Weights of a small image classifier: activation relu, trained on made-up waving flags.
Rows from block 9, named by matrix and row number. Each number is 500 + 40 x the weight over the matrix's rms, rounded and kept within 0 to 999. All counts start at 0. Numbers have three digits each.
# conv: 3x3 conv (model.blocks.9.conv.weight, 208x208x3x3), inputs 66-76, a 3x3 kernel for each
conv.25:474542478499511443473517424479590578440496582536468503480447495509564528481530462503517529442597567511516534522488500502444519585511556510518521519478481548451479495513482489545499467560475446481515497496495551470490512497470543461478570452518507503524447516462471405536573548494481487544483467497
conv.26:443443486548536539566567519481466536499511496415388474504564571460460459445421452512502548548468503458512504528494511609584544475433479374422432493508532431576569421505546523523566503561462496509546463431533460431481471497554516534587500452507525495566499484561466547485468550550480459552483476506
conv.27:511517464488463460499506482507473408490468453474511547504561516527616515496520469519382502434468563512442534435385422443519535600528502508475503460592441484476528496500478480423541507514517496521475507508542494538578553503518498599524475455533488502546536658528511434531569474439534431535515495568
conv.28:519508519575525525526530484510513504548519482514441492448418483468539535481429525522524590509541519520415516470460475519498492410504514525453466487541389527524478460480520469500548466472481467507467478464516503510508511457530432499456435480513433505451414493515463536550540469462516487589424464500
conv.29:546472484518511472521512507504493454514521444490494461548509519473523478484535471503482425502486442525563504536510473514547509522490488495486447488455527504552487485508505520514473488527490503519529491508544463485574490527492485473492527451434511483555515470522486465484481518522542533436509530525
conv.30:526483489515488487484474439540556516463510538507452530568522507538527498488537468512553519516486456517440485495536532465517509453512507488517492474539448494531466454507507496499555466435460553493546494436589480514541543566527481531573456438516482484533456516471512579525530501526485460516471482541
conv.31:495517460491366449523515467482497546486471484508471481493515518392547561532478473459490483472574561491528492531501478433498479452432493545476547563535472519483555532486501514503447537523516455548470471511428537450483501528477498561506510503531506492516505537533427426526536534437460439539515419492
conv.32:497515609514527528568495524570551479535472483547457514489459498397341414454546552534489480493451360525540496506511485481529458445488436523474556457561536549510579548535539520513451518478514527485499410493493465498508494501513441403429494494516450447521435503528517437505480465592471496470512428541
conv.33:435460506527545442506549452486522461486498504516589505476438517434499514429454470497509517485510514522548542525543476481554500494507420529495540440445516496507575502474530478555530444516567437473505492481434467471432429507541495507542504507421464412506498436479464455475454395472505536512479510489
conv.34:451542535444411544555475501466431518452510486490464513495480459546493462518447440456490502554546518479549485520468502478450544411446469517527467575490491471497523486571474504480535508456541467509512458479473468477481478446525534567499504504478456520494457441452451497453511441485441446525575465516
conv.35:515553483410470563459503485546528481494484522485494527514504519550498525550548457490498452470534478474528554402495466494517528455512484456570465465506441549474420485497468380505452508534508488443538503486548545538528519455471577461527499505532575488510482498483526559561514463487450469566458526512
conv.36:517544479486547487479563515453462470507482493483477497554548509574542513545522533430501483505435488508476479487464495489502538548530473558575464477486528529500498474532534537469475499521445541515526515455608552544519464531488464512452522552501520521562505526501474442443454449483544450501477519564
conv.37:532528499474449489528462465510381476503475493510509509477533511469597597439528615513460444564401479481401500509534373487498467443542559466526598455526492512547548501521455424556411462504459471477524496533525471548531456530518506557497478541634517451579530464578502445598491534425488509532502532478
conv.38:441490509488497507496529454510451542482491501531552407521549496504435486539405465545513519466484509526520502448484519419510497439519481536430491516403548564514505489395477539431525513435511541485521522472519460414451553588499516608470469531543505522373452573410491546462554496501518480487515427477
conv.39:474481513498503481511448403529513498448455498462509445467475472512515499527489419543454529508393502521463512462540466527534476456492476527567526455498535496464528524439484463467510474479499435456510498558498518449428489571507510450510520505507457384502517452484514556539433495463493487444429467425
conv.40:501461506508484520524442492492487468490482473491517509483478524516488502491489472508537526533519519517461506511481504460509481484492505533496522528406484500476445466496482504470542506441493535506540481518485454520486485525520472538484452503486491477474497462489523537489467483505491499489451477504
conv.41:462492509499410482487475477484488530539509481504511530511429458566455467493516509510409499533501440530524536483509565476522518515470526486518524587551536552464509481467500506472460502511495480478462443529499535460491485446493553492515494461490494486517481547492485429482547487503482453428471493562
conv.42:522428537499473504502457504494494456531554540509495497452481520420504559476412447506495473584529526511507474516533567481529556480512467518461477541492485584546493457472485514493484481531480475506535457469492490492514479501470482509530443450497479476549548498473486435526488509556483446467449477410
conv.43:415467481474464514522513506486466532540504387611538498459520547447550450428497441460502512523507429538456439467535552520526516556414514475543500605510470481464492473468538470457515486459504453513526581466457571440495474525600556532499522460477486545528500449558443459551513498444460488518517519601
conv.44:513434518538471565490449430446410469420561543507447480459431466500442553490565477448526478476443571484528443517504514460417421506503459533468456481510531527539470466477554432462549540515469543491445475408489458441534460398517523587514523483508474439473511470464520569445404455512502445540513429550
conv.45:480484479509498451446528465521482518502542498543566483475451468420474461465484525497478512516504498522540571489515479465513431507505472487469499514471464544496474501514501492433501523452498512518512521448497518503529455461469422500509479473497498469501518483483543565549475451454468534511495444554
conv.46:454449459506481491490527571511520479442541460485538464496488519480541599543546524512484549480391563466465462472459509534483559451478483567565584472560521568555467537446490518429448499400619470445466486526595480549532434525471516563480481514425517521550435495496476510506490523530528465559458472490
conv.47:556508492579439498524522407489463542451493402477481488468483571481569587432517521480458547442447512444553500524496521469349517456441453527488507520647422568456499482494501518395439469464522423488531483456504500472429537497539535464530468574531500440524443499535508499483534427533401475465523538510
conv.48:530523509490474461489504492457463491528519527518486456508501437507462503550417455497457548524422537521533546482501506492453483519502544457535565442597497458493571494488493509474552561557457470539495490522474500516471450501431478496542464450476490470439442472549616532487495472529535507559492536448
conv.49:504479478513571532491443569539457475520465503447472581475479487549593446561500512524501558486447523465392534529487502539540515485548499495461488510523561500558442508483543515528487528432591518541459567583449528541494516451557518435450477523475505440463477474478511558507520525556546607511445485472
conv.50:479448494474544557459513498487514485472534571468525532525479527567569519562537496480458499514572515530540476417511496562470506512495411532464529447488462456500481519435536557407531490494480474523519504544481545469439446546532500599593536493489462479449504477476580498542424501482540527550518533509
conv.51:469510475500606570465490509480536475490440482630354538533487545607503560518561431485536494470514537501549489510451485496466469529510514557487509576505421536530464487512504437522455443536500535501521490486568530439560511502493542393490508540380483465516474525518518540480466409504553572596490444534
conv.52:435495537567524462538477507513449508483469460454458409550508479463497511438517459485511512509429579500418525495484534518530536496427519507475498509470460507522472488567537471481529527394518548506494508442471475515467519498553479520483486499473528534496509439513448404490526575483474438431552436495
conv.53:493415455486499532479506562504527506505485507496568562487462530531562596482544562497466496510448536479541408517405490520497446588474524510466580478516479573443529470509521415469482465544390513527461522510507487491473460479528510485506473462555447459447497514526541478560431501476461566517459572459
conv.54:517544495459451477436453516507476477499498543534499547460451480435503557545505528488525512492422460510457470489556531478513496462504514500470488584464462588525532471524461485451525495440499473555524502530514510514528537497468442540425514487539454435414534542481452500513491504514486466564493563472
conv.55:503489487521508496512466539513490422487443504520527476472540549493456514533532541532450477473470461519545441489571476472431481519501533473469536450525526489443492487421474474523554521532460525486541505483512495512542477554496469439512498581544460467510442511480506524483479519472503504473526473530
conv.56:436511575492509485536505490511480455500529532460532492452442509495425459454431401530491512569465503546548432518535528484477543574486416493532474547434560542392476471511534531541517520491503468504527455524478432526507463484485494416511520344434493403533497412510483527456510581555479428563561447442
conv.57:486499540437555548493484452499531481536458463572449471449505474450497453445497514522539455480499466500448464472489463441494523398517491453624479476525505570464548513508508451466500474491476535459510524519492507484456471521468551606421581532456532490466448501448437527518447534486519522541558516483
conv.58:512522519508476528514460467530512496488451349527457434517485483496481499437486437519492471497478522510470461524479493500547512479518536458531516452467502602484543446499510509456462497531554517510507491546436473434451470502505516507532488508513526466522472564491519582488500524493511541523498335571
conv.59:515501477543500415504535518536508474501519400525477504481493433457543554491549501537512481502477482503431441492449508437492476451420493545495505520458478530432488480480487471444464433464472511443519519475479542510557495466523526489526514477467494404522475402457475425536558435498596508494478486524
conv.60:561524451544501435479477453449460512431453530501480517517479439506393516454434486506494456491486473473489540453538495497480531499431592472431508445503580481511515519512496486551430481482488496465552560499508480439528481483504483528508462449525527464455504470460503548536467466494431434479524427570
conv.61:544516511504470517520541534500520508485489477515531441431441415477433450557467494464474506491536484510534493463456507493473530539475480531499458453394528556422495479499491463504482488530448489446422485543512514554512468436534480447495547488515473465550502461430535474444503470426524505476455541519
conv.62:417462505424472448512469524493465510559440510472496528575583474483527434443536556452558514456410535446461529496492517543555474467566482499471501527482490470486498474527522459500537440496581581548500494523501507491520556578443543615424535601504469630473537584502491412577518546457493440538463470551
conv.63:456451541552472452495479429546503542475477474504535442467488441476495447442483473525488515563495484497459439517507458488523520507544452493498488465489539486483548502505495528480468518487501496538460516533485468499486556502483502468464448465466494501502468511443410536517435473505477533524462486419
conv.64:528504601522526462473548537516484483523489503513449487483477471510489470454436494516548524508478534508556488461484541476534548510499549531500490394541528500579561493475442513456533538507423448452412496532506498458509448557442515455429478498450471564576500527499515471474459516448522449498522487452
conv.65:513566429512538453451483546497513529504518498538487495493456402499557537413491559500510460482602495473530503489531475545465493503527483497519550446521529506533542486571502541441471516544472500454511467457546459534479523442421509474467503458457472477436496514433480538446508501503589433540476429489
conv.66:490486554478528473453513479504525458529454501488459405483503498457499394510453487489511531500489494528484527481556493483507564474543452469428523515426538471403485531466472483415515517445490483519476485481467469452455564467478441580573578553461557540500409570533492506500527558544554438417558502458
conv.67:494548467482502554509497503498492480490521499496470530479513470486516493467476460493458459512540567495486505492457484389482433578508482546529540546515581482501409516449480483478494516513485514488482430517448526527523522460482493478463555503460452559463498456494531492460498492534490493520521530559
conv.68:513558510526492463525578467517475550496446482501469470470460446466437449529568494510498491471479483536466410472518466425448501510506499497545458559619462456504466519516493452502483468501466517477533509476457526524512486490472536444533544455517503455511520463506482488507523536466445447414520528438
conv.69:497486510465462537535445424453465564466521472517502515505536494494425418515498445478401504477435527453540557498470392494459424435487513520472545495522547548504461537434508468414497437446479464504493510511426541496438519547522444434488466511506487524484436529426491523443487472512473561471490425498
conv.70:532424519524531457502524505462508488496512518467432496418521523473479462460473444501490493468504517484467529509495489474562437491461525467549536546523522566373553504489488490489478462470499511489445518558483467493445473496485457512517462474469492506516521473543548479452467435530445461472526422458
conv.71:495484427542505536503535404492442565544443520486452493492547499489517409408372325491536497550460524458504541507482539446513644427527494510547421497552495494555579528580435526501463548492532505470518424402531481511489448501565451454477454548406409503517503494493505554355428547534490480454512473582
conv.72:450474518540509446466496459515470475516534461521495506507557515511430538505525525507455469539434438528529484477494525483466526522488492500522506527469524514495494517496518491511477525438498519537518499507484536528472506463527537505495460491495503494519485488516510447458502502532537559494529486500
conv.73:497501444478550488536517449493567533479483491532524448547512505600499507487347559479546508490465464414513489486528505491537529429477479543431503510431533560613456529452504498496513480470519487587481519431541503438474493512539483518485472516460523528495514501531538511416520445512496521462481480456
conv.74:545474520553467463489520480493571474435482490507541475488488535495459453523461471476433558520504517468526495511451532482541534499501463511534492529496393483493510517480492532538580547538548498499471511476524497477496549446543430454547508522544455454473519525473511449518487467531517527577526480477
conv.75:505585502503446503584516587525469529453438500577501547462450470452456552433432531535491556463441419498406477478535489495512436496505495544469480449422440603590432545481499453500460414505508491448556440481531471450550471522495514460582440514550540614468460498549431513476446379608425480635489530516
conv.76:393504525431447502543521538508492479422455480527431522527488438589448448536489458515465440501505477511485497478436506431429441502448431532540578525491422495579396444462457439473483451465577522536492516506492554441477463535495480494522553454475505508397520499443493516495514476480437545531475507495
conv.77:474582450394497521516449462502465464431485535507556545487490466518509528527491489475496508471468483428511548491486492531576491531516619498429551437500455579476495514580459508605472445537608500505505495487409510488534521538441545504420522481515488514463559489560477582500507439477481547444510551463
conv.78:497472463390510429428467468489497506431450468436476499426479551561546508513540463441482480504467532471491495492477541515517517527555494528472480493377533489480528459494486508533498479505476476529494513554440502534487544499529541469507501481525468510531518434509578459522493482480506605474481516525
conv.79:428510513483489537516479489510524445533462508547447519495523487493502438440439527493513529527427501546472528571515470471503413444544545526432454517406540546520531454546496485570510441457525505517453527514466458505527502477516468546517501480538481483480456504462503445485450522373467470530501505537
conv.80:423458524566532468473484474510466537493512472535512502472465545509512539435522459481459495518524524551532503463444491439419599460598572492487510495458436551504510532479488527408454494475499471495474504545489502477554512482472556540482523474547521420549500493531566531494478492433497464522510462434
conv.81:435417470414522512498524499462527513478503488533494481577558540436450461500523501575525493520518477563527554486539466507464509472534448438566473530538480550485529534530550534560488537496538508519564465469503430478456463551491454540458511568433494474459441509453523514476510527501529544456495502489
conv.82:511480533527505573515501448514475509516466512489478482450472491552458538549521508517477503488496539506468477533540432495450530468460531538488527528465452502517466451514537445542490510502500513498557493515525496492489461525439527538593580511596530478532568498551524456560462521565427494543452515472
conv.83:578408444502451446479515463466554478571516484505509539452511483473521421570539492539506469539527532550518505525457513461471442535496497442502488510438465463479492519472483458480480499554520492540471486419508477504539453490519494482489563434507474496541526448480490515422468592465501439484527508506
conv.84:532466437418479447494553436515475434455498523485461495542500439500417409533495476531492480442491529486447476482464563562548459484514523562437519506516463535511545533444498482491507585522468561494548454511501479492469488544529500480503481504413528483527529456443557466429464409441477488516514472485
conv.85:511513469469459526490543518539500457533453474489476505521455510491487573492566522513427454497476516533503548513491460455491503467505541526449526587517536514503522540531531469436534495459493522528488480512496495496487513496447469467515545529534515465514474474520524482451500559447491557472500501484
conv.86:516476496441495463437498448541482493572489517511414440447465505527514503577456426540545479474530466514467444484505519493546484472566452541536493550549476526489539495478478484515512470530494481507533501520514518528448521506562446463492517433438463544465468481496503520379541515555518492483448368450
conv.87:440537484542482488513542474489469481520498454536450478469460447455446404470508520538525450516509428508487494504488490518447433475507414453486515467460574522506485489497471544482503468491496490501481504528448521517447495513495467496462481471402510491478497483428492521481508523519510523501495554498
conv.88:444493412412480430528490414545477513491512481520492503487391468505459521493494572564487460495479511527502525521501500503461470472479488569461493571516495567420552473492502474484482474427476506485519502497490506556503530452483551496452536557406509497449519508481480488430513518473466482503540448514
conv.89:517519491457474435530475481533501515567541526573498498512494504445549489424551482523529477511550461537506530429518581506502479505476490493468512494485544450510508479504533512516489487452479471486533470565484547502511522502499499466470524431473527505477428509500451501440506449498448521540475512539
conv.90:445573491402474420372363518528532391545509485517522457520501496532555563457590587517583416550439433525495458469516500441457458517376441514562582556452658541515442455488514475496413471515435480471487479518480540542530460442525489508572503608564452512435547457438536506503538503503501499452450554553
conv.91:536495492456515482508617558458509495513509497460513453437488458433463472537561636496483531498506448534485527496499514510422484499567502489452513532457521499483497556472459518562451524496557492489475507458519511622423513482477526463470492534490520446545473498486506495455563395528504467481534605424
conv.92:528479516486492512507524489515506455465455464473437495487492503460494500545504484511494455459515509462525482471480532503543424456491508523486452547510477553494584506450551455437476573492464539484497449520472443553531506519464485496499536541512483497493388540468480503456504529508537477515549438518
conv.93:499456463531489474468496477505516503537563549529462477444453518477461458408473536547525501555573522495591543515467500501497498526521573598509494539402472468453501474503522485477543501506519455494500465439498477407561558524528582467480473475523451490463386496506398411554475470559495478534585463505
conv.94:490465520471555517461547497509571486491402508527476446444407505474489516531510452499511503497518496517489471577495502419584532522547434482492480449490473497500487473443454420488528497436525503420533551463528523539513455515496501475479523519436497451520521486455494509494448451450469440501508463531
conv.95:361522526571530504523526483515485483486557497483503477500536473548461586472496505514502499483514506558445469508465528579518467482455525570508551479493466485481557526558491540533493515427494462468448462524407437541486519454439498487483449541555519563444530495485546455513541543505444589515452452455
conv.96:490439531512535532478532500481498482520506521489471457520476567517558472460464391538486489516493489515511466529467503523491477431503436467494498489448490528558491496517498489498450516437402476570527511493502474494480525496498525562498469505411521482474506559454459458530566481516481528523499526505
conv.97:504453482543507540447513579527449465481532541492497493478483539474470465549493472496491466500480434571591463530505456416454489515555506474520490470479511459516570532485530443461565494517469487488506541513460495498480499485484551481477511504462468492510570478433419579418539466504474479534487517565
conv.98:507568529444482467474446452545507455574542477494474506485547469508556553473399456575506524499515465495541519505506495485492490516455456527488503506528475534534441503455477537522486501503526493505556536536512490488479531481499516479497486481523475511482472501531588543535467509513481577493456480490
conv.99:471498537507459494507518474520558494476535497484463449499486443486492469437532456507510484450483507516471512481501458517555503515497522453518444491427454499500530512498531525512484476402579468472485489524491433486528463461465483529430470536464567502451482504502447517533524500513519429428525432510
conv.100:464424422533520489495479550497460506497448453528480555486542453549514513500532548432498539565407466524541457470558505503502481529476466468557494491488522503446492458475535432439496489579475542574483486540499518489536496535432447479449518507520476519490433461522561502509460520543506470450522589507
conv.101:555479513507438494487518502482481496517471439521473498487513553517471523472521469541460470526482514484480442502524494527469506490499414509561453503382491469543506461482519557485548507495456489525474520461478483501523493505450498515488462529529478509517502519471480513498524482499483481497512509520
conv.102:506589506516469560505480564629532453519519487518370549431442458615469461499350473619524472532437502433425586514557483444464464527420492480449454518470434539503448547604483538593501477432550542461507563447486472360545495443462556480485609518558364414545524433480593499561562543536510384406612470533
conv.103:490504488461519550556462507489539512536469491549487433487493526513514553500516486560503512552524541547548595477523513538484461504532444542517531458552469537502470537474454467429488486484469502485603587422359503515510449486512453473454598502540487422523528534487542587474461445514511486469437476514
conv.104:483481504516492470507465479489527449525510412468535485421417509439457477518558479482470425499508462489527550465446472546471508496558507455462504547465475466495579496497512477505552525447509482448498492446448479494514470521450520505467561449430502446523550483514490466449492492456505491438525497513
conv.105:465489431418490496483448489482495436508476492508506555435485506459433500500478521464484517427487474526403543486519557501476513492480455480549493477502458512523519527532500518500519490435555468502517494494450418451483486560442499473502445483472471480490481478498554592481478421511451484484473499527
conv.106:511529534471522534437457465539451535528581455473567473489453467422417432426447559541563520504489526494484525487417511547571470480493516475455514516431467474478470550480492543508515507550526493464446429480499487491527450529527496553453569562474444494487555512504457427498537510490547437492530505510
conv.107:466545524492582448545515487523507478465525523475453468428440475443448469415467494516533559544485485512428539483493451486538458457530456479509510511436566542504575488508511459446548518457573500523467504472492490529439459509419570472486472497459468426460445489497490505483442428456545536521465460482
conv.108:522509478473456543460385517506476454510578520520511514457481544538494565534517521472491515541549517552446497442489446469487531423544598558510514486406471533500478542464525535445454461429538496476487501562499457562476475515457491609512521595488466515519479354487453491545555471540520553529496458500
conv.109:543538443561553489548570529541552456529549418506505479422407502409447540450559527523463511497514446510507414496470518539440490474540465489516552523487473500499469543532562562497510482462479463497495461507440584433534476472503445429475513467509510458429444461369461429424477517496514357611544543573
conv.110:474447479508532423466578518529547487496501554504511476463509476521496501575536485508570575507486584465507608463504525515578498410442518464497514514540507449527525479482499547491507478519527434504516458514502545528468561490479547532421505583463422507471413502585435502463534455533510500557534525540
conv.111:516480484494470431513530477492556508436531528484560487519486476538484520491537565502515518491581487486481431443534530583520461452455483550515476443498547477569530555502534500501452524505445508447528502485529454449541452537503549490484455523576509520488500456530424535549593441527484414436431462497
conv.112:472501476504466556497492535495501458493517502508514517501500506542480454435476447523472458479549470465520529486519512515486463451541501479496536462508479484563550520491530510499524520470466511503530521466442444471407465529514528456517485426455555476477485460538485535481518506484460514516522436481
conv.113:569506511526516512521593470549457437517422595452505478483485489447524486431479467549523479481492519452471430564472505513547535460451595496521500446493525483444554508453533466527495484620489561458501579432501524451467501488497442497446468498482444520491399541511504546534557485506506535584488454426
conv.114:494494492545565519473531478532516420486396473501449445438475489536550492507521434496490482507439434476458489482485504526494518450465456492553578449461471458527629512482490536461502565441513481487522477535518475467462455515469479496394516470511444485435389462495562566559505465490485547518552453541
conv.115:522499528502492506447506506600503493459570519488533510488465559492508504552563489500465549508482460488488473489548451522525538442497426514537441573452454526543566484554510478557500507424481497493541458570523500512518489491479508415539539561489494504539490456487510443501465611536560435537463425531
conv.116:420518565457427509514445460524566506488499491511478534424371389496549521495478482531538460501522576482517502514486449527507495468497505406548513459483532593557465467527458511544515484540495432430389424501490487437521447389480477540518449511564492541490480507558477453517424532441521374505438444509
conv.117:602576538556518481514489432494471500520458570462390519484543551531708589398647526520534518538526461546534475440407477508399461541462448504460544552544542533496596459590481542560455509414457480411478437521619451490592537535522526514510520571373456537511473590461460560465475454434536537500504463528
conv.118:553491546570515523541486451499507534511511476486487486462474499478473490489509589518516501490538464491491493519432470523551509453483503542519529579497543517530482472483502484444538504517420473479486501467530455465488515442503484462499429500453507486441446487455455522516524510500424493451492573450
conv.119:461549487492517536534452549484529471492557563527499456530492504505446489461502466472532535445502536467500498467459527451500499530468471497538459451483490517472507524519503543497535485516500453515498494523471556558501448507535541461514502588453478426457526454471496525455496474433513512464511458531
conv.120:448489458563523460486498513551487505474494483511512524523519463567457450546415506473439530512488479485493482483492530546452519548518505505477491511504571537541551493473473491469511419454505490490507546514565509438426498527479554525467484479489492474495544469488483519446481453501466463475542479493
conv.121:488529479520526445526523550523432493463481453510441467472477470470502551479545499496496555494463520525441520502548502476508486475502428523474514452575508484555487517470489522477474487465401474530568506556502504386470452438483504431537557593456518500440447518420471493500474531518491522480511536477
conv.122:435489454466512504438464506512517548499522521502495560496507501542550487534525563462491509538542497506497530471516515525525435458501547467510476503552508458538537487511508478524538473507473517476513479552517523509395413515483490500510541486482475498480466473517519519505514500514471440447452520479
conv.123:502479505475543459487473536469559552525443461474505479473454504464457488443500539407571590433446578501461485488474439473581488422397400565506484521517414487436500485548506515564499482460484480459462477557454472481491485437505461521435487509528438560523472477401465528503556505556523459521465506429
conv.124:495504559515453487521402578585467496484499417484438520531548495582562530463426541581525411570523408490537474529481465526438484491487500477497592385490569409429527496543520524541546450490492481497510532464501528521522573475465447455424397508493492529476503465496469559486464467508528547464440484546
conv.125:509525498484546493526507486454506492455494452489478428492509513568474452450487519489544529516511484486544435502501525470486473486535485479496480518443588498518463482476463490523535452542532473538508499520527494409484469429467547492514537542523517482493587477491511506467473519503493531488446518500
conv.126:489545575513471525502510564569523434454479451515478476464543548418552546450469592535529469482444521485417577530550466509527422476518449518516529470449442501483545510466561549507597516422421459517468501532450523512457478448480486524458488554542474472521503574489422471487522494488568415528461456566
conv.127:521467502487547531492497481538565479568524411519543476513471463450546583438530552536583430514562484542472539465442492550513450467473561501434575508437471454389528482562503465534506535457477465508426503507409475503493543453502535444529515484509481450495492376474445525526520550482472542511477532491
conv.128:503580515476474519477471478487502528551467493538509453478522520490482489505527452456504449529437418549497443485504488505527466522515411546469531516448511561445569484485479496452524470519453567515504540472482548529512516465478494480452499489435490506434473492437548497534464532446544561467445528528
conv.129:510518482493508516524440542457472537486503519495560467509403415464442454454442497486460502476513523493478459496479513571510502442470525512533522497541428482528452504466516465503551518463503493474477512508510479422500445465489533475529552474511541497454481498417480524527438456505508429543503508534
conv.130:466512508487428494511515521567467430500505462464463491487533521495513597525458520550438452543481516517507538498505470533458418512411441517529532498482543530473518543528492515493474454456451528458490472461466484535494448486503552488508572462466538514502541577490475445526479557505384474528483562510
conv.131:499535481463523450494459474459554478525555476486486472477496473449426465458448454454556548483524506529496478510482507471473526511497438496499471487490473568550507496477476494508490488496556469517459481486524498490470505496525496459504525457513486472492535518462456517516483509508427543496491486476
conv.132:480532523536571540515477502510516447517499450542446480501510472439487526405425532492486512498443531495434477389516471452447460530518496507466500462499469589536555465465496509472462501542527525520559475551564485416475486473448462482477491442506466525413458549426502422560468567517546507584439394477
conv.133:545539537485538557438496544470444488532459524441478466517421454480461400440427457480509471413460589509491509460488480537548449576500465528467543561564498419513501487493477502481477515497511444458491505507477475484496454426464489482432522494527469505461380443470504481449527485499443417497474468491
conv.134:483495495540518524519492463519517440509513465514508479486531590475468495487412461553530465510435450485472504469548531494486472494510519498502518519520518474579459535480504525510481485418493514560490508502476506446509448509547463543461515529550478497530485490575544498456498462535508480523486484485
conv.135:482506540461538510517507445529529555474486488523462493497527516535482465555456505475483541484482489501501504481498471490443518521472458521476463505480520539575514516526491486535506500501503476491535547500532494465462510461492459497464477415470522465502463485454514442545505473548545508507538532501
conv.136:529609515543451534528445534449542465501501462525480542496455457452483520506483596484512517487521478558542591510451463453488470546562560487467569500442482587496434506486497425485520480415599505524485466464493464525550538485479576547490524552522500528488569566551495609448464476530472501551447436604
conv.137:512473482507445463505487463495496518532356497468496478558547538505399497399410504475486506491468581489475599474510507498483489410542516509498542549472522510427474511462502523485514438528479443523459503485493499467472603518460532508434480497456554479516486553464533484466539510510444483499472540424
conv.138:481423432561543450484527512469508520470497501511528525346461519481478489497490467513451522459548553521533488468487529554506554505546514472492472510442447519491533448504485473502522500525476481463418524452499508507509553497522535491503527481494465452555401472486475531434472528455514571486505473453
conv.139:503522531492616495516554500477543485506470514482514422525513513523468381480446574514477515539523441497456484500459566495488434518485519468457505535627548517509536406508497468480449527455462492452518519438503497483476549469562479484426442510488533476476517493452503431589462540524474561482475422422
conv.140:495523477475438483536481461484454490496482527498499488472521527433536576441411501536489489505422493522479449540493475504552537497433533536485511460459461533515550489532497482474467504479469505444473470475606495476492528500498520489534452575491520512495465498546476476550443511515469466555479430449
conv.141:526479510494504478501517504439414491481480552532439528489539507485538539413442498478409463477451528468470528500503415440430484558477475471534497446484477538456412537505475637480454537430487517558518509544477523516463491519560449502559474521394486421451463516490520560505529458485566575464553470561
conv.142:486464487513471488552490570506501494483432496490500546458425444459510463483494455495534452498486422478522580458519461509486466553461424532486479486531483471466391534523506564522437562529561479521484463443496544501344506427512487474521482493487488476455424391503465500458505517494542431444578546494
conv.143:514542430428498468499472501527510499479427473462532498471441434457479428506510494515534488541476470562561440424554498486537505551482483484483560464511480445497516482474527522485476543487496507532483532577487464490512508441441517488504467515485592441480540515540528537547504514473493467535509465456
conv.144:525503482514491499532507508497476534470462530485543538490457490470482509461504577508478522478507467500454613460536519581519604522540570503528461514514501508519455497486525500483465557442491453464516461556532457537502490518493513478525528503490573557421519570508454442532442511470497534508481492518
conv.145:547557499487509544469557516535515438500459483464459497513511523503562554512550533517506460427538471477449621495486501532482447480449435535526520530522483480457587489529500493506456543471411545535495504467521495469401477438482542403409542479510504515502509428448539439581427528467510487547574536456
conv.146:496553493457467500509508517528538451472517458499486522502504498523489497525535548471561489443452487503480538477524552454395419421530467532533518489410528515399529484496513538516488502477556501489515498439447490444457484494484478492488492529427490461461474498523536536513485504472484467485508477511
conv.147:425472458447430387504490463564537535473471459510491418468499561522508552500490474529420513542418497508422442526521484511474541460457530484589540580571567450585512491505518537513473516446421443487562462527539456481543482509485445499501427491482490503569525481558461435536488470450526429463485513462
conv.148:513529521536354439492492489558449462466474521515470454550607619530479526608618430547500615520432551556460558497508519390411440448518570522499553617510481622588529452511523484420459411497472571571521555482400502507507581573501494381635440472606480376494526448592526493478492509539441469502478544622
conv.149:475488547492494490487505471463502538547509472449481486469459464593584495520535502463485502449493444494482474509482440406490504477524509552565482523541412493526541517484465423419506477451492472514520529511442454460567452518507526539503444498463463492505420546461474534489546501454511520553507500525
conv.150:522458487553413517510476454514461509496509383521557412482462454507509539473476549491483436531530490500494483509508499461629445512539436568494499491515495479479474472435518503402461546484584498543492485609433488459420485457485536578430440501409460518442448481442460499606485467530534459477520485492
conv.151:479501514472539513547550505549521527489510471536556437449447435542543519517569527535521504549509472551495543444486514499488448516554445522513540590478536509389473566504513529531492507494556495440526531554518549442554433452451432492454502488501451467463478448418521488597503491431542510490534450598
conv.152:475365393423441482489536527498563468463445442526516462522524602501531521440525455444455481423427447432489562490481503529457443489471433563559544614463493544439521502413542477429485525457338459481449376543544440465455572504543466443532566445502587546591550441451470474509475495487499416496562413460
conv.153:542467497515431507482502488476481566532416561487497504499389478525405518489467518486464568434565575497580533489464502545431498603447450496500446455536490483424491517490486405451519514508508483507504510521471542480436492500510451505491529497437497319466423356403536404530391432457407603543510572535
conv.154:540510562500507478510501517524478504472523446539492471439498470547576517475533483528439432562438506509451491451485543464398557486435556478506419451446487417588474543472482507461446515420495507474499523462486510474457469508525493449516482470535424483580429407586418592491529534445541495457497472480
conv.155:478466531438495547490526525477478544541544534498491561449457489469510466521513441512482525452480534486473530554547483461415480533539500479488447502426534523515581505527483545533454511537500507471450545520464536550495563502485550457500558513438466453519454546456450505457481467477483444471542550536
conv.156:456539493495540528522471502521507475526503476497523471468554530539519410510496538515523475518485406536479548468476473428541416499337502475468499508521606492537502486479541554514466469497426489536455532473489492412487501518604478528484499461562484531461533463499529560515575508526527496478499481520
conv.157:529476519464473495494559444486505565471504513441494461524513475562486419502520469483533506415472549497488561522509535468450550440514494523546496481524488476497488530503467523509486485491500485456532499423444484444436463445551474514545509480446400463540493527506535475386539595492555518427502515405